Weights of a small multi-label image tagger.
Model: arch wide_resnet, activation elu.
Training: soap at rate 0.0034, batches of 128.
Data: trained on histories of elementary cellular automata, time running down, 295000 training examples, 7.2 epochs.
Rows from block 5 of a small multi-label image tagger, named by matrix and row number. Rows with one number belong to one channel. Each number is 128 + 24 x the weight over its row's rms, rounded and kept within 0 to 255. All counts start at 0. After the name is the row's rms in percent of the matrix's.
After each channel's rows are labels from the 100 images, of 14976, where the channel reaches its highest value: "top examples" is what is common among them; "colour at peak" is the nearest of a few named colours to the mean colour under the peak. Only what is clearly more common there than usual is listed. The data: histories of elementary cellular automata, time running down.
# convs0: first 3x3 conv (model.blocks.5.convs.0.weight, 192x192x3x3, each kernel summed), inputs 0-47
# convs1: second 3x3 conv (model.blocks.5.convs.1.weight, 192x192x3x3, transposed, each kernel summed), outputs 0-47

convs0.150 095 [117 149  49  92 132 129  79 134 147 152  89 142 105 106 112 124 110 151 119 103 146 128 136  89 128 112 122  97 123 136 121  99 141 139 135 138 117 114 147 130 145 134 146 146  88 124 110  92]
convs1.150 090 [136  97 161 138 109 126 144 123 114 181 167  81 156 114 183  79 116 112  86 177 125 128 168 153 113 133 164 139 116 158 148 121 118 136 123 117 156  97 130 121 126 149 107 108 152 116 163 127]
top examples: 101 turns on
colour at peak: black

convs0.156 100 [149 126 113  97 154 128 136  89 121 116 142 115 110 106  95 124 109 138 152 132  53 155  97 163 108 114 150 119 107 111 117 139 161 163 148 144 137  91 139 136  97 134 150 120 132 122 154 128]
convs1.156 097 [111 133 132 150 114  95 150 179 147 148 113 117 147 116 144 103 121 119 152 102 136 126 168 110 161 134 139  92 144 163 136 143 132 139 102  76 119 141 100 153 152 143  94 172 133 128 128 145]
top examples: 101 turns on; dense start
colour at peak: black

convs0.4 105 [117 139 103 129  99 140 144 177 132  80 161 126 149 179  96 138 103 151 119 106  94 121 130  81  96  79 155 104 156 140 138 130  88 159 158 132 134 131 135 151 133 144 118 174 131 124  85  94]
convs1.4 104 [123 100 118 102 110 128 129 128 127 152  88 152 151 140 155 126 133 141 124 144 159  95  91 136 170 146 116 137  88 126 135 121 182 127  73 114 125 107 158 121 143 105 161 144 132 126 180 112]
top examples: 101 turns on; 111 turns on; 011 turns on
colour at peak: white

convs0.99 105 [127 153 153 128 165  98 126 133 121 100 126 115 117 126 118  86 124 139 112 111 143 131 134 120 104 166 182 143 102 126 138 193  98 136 133 123 137 174 142 158 143 195 133 115 122 128 116 168]
convs1.99 116 [ 86 159 107 103 143 166 112 157 170 152 115 129 164 134 112 127 134 100 152 161 108 108 107 113 134  99  81  90  95 167 113 116 180 140 106 106 165 125 131 125 144 108 112 126 164 183 130 105]
top examples: 011 turns on; 111 turns on
colour at peak: black

convs0.120 093 [117 140 103 108 134 119 117 118 157 134 133  98 136 140 123 105 151 135 168 121 137 141 114 121 118 134 151 109 145 116 111 122 135 137 149 126 130 113 170 134 123 113 153 122 151 141 134 168]
convs1.120 090 [150  97 132 138 151 130  95 129  96 131 139 135 158 124  81 149 156  93 111  90 134 114 158 120 125 159  88 153 171 113 108 106 107 107 146 154 112 120 107 133 142 197 137 140 105 153 134  95]
top examples: 111 turns on
colour at peak: black

convs0.170 141 [ 70  80 145 111 180 209 111 130 153  99 105  84 125  83 131 120 133 126 133 140 167 138 110 163 142  92 155  94 120 107  94 111 168 114 147 151 113 118 141 109  90  69 136 152 138 135 122 118]
convs1.170 136 [121 112 146 140 120 152 143 152 122 112 118 231 102 129 122 123  95 109  91 131 102 149 159  94 153 189 131 154 143 167 176 159 103 135 105  84 148 143 114 125 157 166 117 159 136 130 138 147]
top examples: 111 turns on
colour at peak: black

convs0.175 122 [152 128 124 148 124 101 161 105 147 102 181 130 196 146 111 113 129  90 112 125 146 141 115 117 140 127 152 124 127 104 115 154  97 137  98 138 118 129 118 120 135 123 125 136  92 112 115 111]
convs1.175 132 [129 120 125  98 139 147 121 118  95 119  94 118 111 126 128 154 148 171 120 132 124 140 144 144  82 101 126 142 145 120 158 122 153 135 145 117 138 109 165 126 125 141 185  90 121 147 144 129]
top examples: 100 turns on; 011 turns on; 111 turns on
colour at peak: white

convs0.64 095 [106 146 103 136 102 141 125 112 161 149 155 116  97 126 158 109 111 158 110  90 146 126 108 146 145 111 123 103 137 160 104 113 109 115 141  76 116 133 117 136 146 126 146 182  95 113 135 114]
convs1.64 118 [124 130 112 115 134 102 107 123 125  98 151  88 131 189 152 117 131 114 102 124 131  90  97  72 173 137 154 129  83  91 159 118 134 121 145 107  92 133 133  96  79 113 118 142 134 108 136 124]
top examples: large cells
colour at peak: black

convs0.75 096 [145 158 131 139 159  97 126 121 108  98 147 145 173 128 111 123 127 115 151 190 121 135 132 127 117 141 138 140 106 109 143 134 134 144 128 103 146 125 144 127 143 142 157 131 146 123 114  92]
convs1.75 088 [155 129 144 171 114 145 143 125 183 148 139  90  73 102 141 114 157 104 111 152  99  88 137 153 138 148 122 124 134 155 116 114 148 164 122 130 149 136 115 151 122 143 112 110 131 152 116 140]
top examples: 110 turns on
colour at peak: black

convs0.55 092 [104 115  77  97  80 150 132 116 140 164 151  83 120  96 106 114 141 153 130 119 113 146 147 140 136 149  99 120 145 139 143 117 141 161 138 130 112 120 138 126 104 157 158 115 158 123 107 161]
convs1.55 081 [156 146 160 128 170 128 201 112 115 141 104 160 101 109 179 165 142 143 161 129 139 102 117 125 131 156  81 107 140  97 142 105 111 136 148 149 129 110 172 122 122  57  98 115 139 115 133 121]
top examples: large cells; 110 turns on
colour at peak: black

convs0.3 113 [100 146 119 145  81 132 139 140 104 160 118 113 125 103  99 159 143 117 182 120 142 127 139  70 136 128 118 143 157 137 155 138 133 129  82 129 120 142 113 109 112 128 125 116 164 110 139 128]
convs1.3 103 [122 152 101 106  98  94 117  97 139 143 103 111 124 149 174  91 128 133 102 123 133 126 127 149 124 138 138 141 114 124 111 131 141 128 124 130 141  84 133 120 157 153 121 156 133 104 101 139]
top examples: 101 turns on; large cells
colour at peak: black

convs0.115 116 [109 146 122  75  67  99 119 176 110 121 111 112 128 182 132 156 121 102 135 111 143 126 149 136 133 129 128 186  93 156 131 115 133 138 131 126 118  53 104 118 112 131 136 123 155 171 131 134]
convs1.115 105 [172  89 142 147 163 117 133 147 122 119 131 165 175  81 124 127 159 128 113 127 134 114 121 155 153  69 132 141 110 100 142 119 108 122  89 152 117 142 174 141 162 129 115 130  86 111  90 152]
top examples: 111 turns on; 101 turns on; large cells
colour at peak: white

convs0.28 096 [132  72 133 158 113 127  97 137 178 115 136 129 128 132 118 121 149 102  80 124  62 157 141 143 109 100 110 119 128 114 111 121 142 168  75 131 135 129 137 134  90 158 157 158 108 104 116 109]
convs1.28 084 [136 134 139 118 140  95 132 123  96 160  93 125 105 117 115 125 144 134 155 133 179 135 143 116 151 116 149 148 101 129 122  89 136 115 156 130 106 157 127 129 165 133 133  97 139 113 135 170]
top examples: large cells; 101 turns on; 010 turns on
colour at peak: black

convs0.180 102 [142 126  83 125 136 116 111 142 132 106 130 141  92 143 121 155 168 127 115  74 138 137 121 130 131 170 115 121 124 120 168 123 113 172 145  92 153 151 129 126 101 180  92 147 156  95 114 114]
convs1.180 103 [ 80 129 136  89 142 134 139  98 155 164 105 120 151 122 136 138  88 119 133 149 119 134 101  92 131  78 160 128 133 120 116 143 119 116 112 143 106 138 146 139 142 104 146 146 165 135 161 132]
top examples: 011 turns on; large cells
colour at peak: black

convs0.111 098 [128 153 141 123 115 164 119 148 113 144 132 135 141 151 119 101 131 137 134 145 118 138 111 139 119 122 129 140 132 145  66  73 104 117 112 117 123 137  93 183 131  97 108 107 150 113 124 140]
convs1.111 090 [148 119 128 187 102 112 130  83 105 129 122 124 110 105 177 119 133 140 114 124 126 125 148 115 134 164 142 133  84 130 156 138 166 145 164 144 140 135 147  88  94 114 140 142 126 135 123 115]
top examples: large cells
colour at peak: black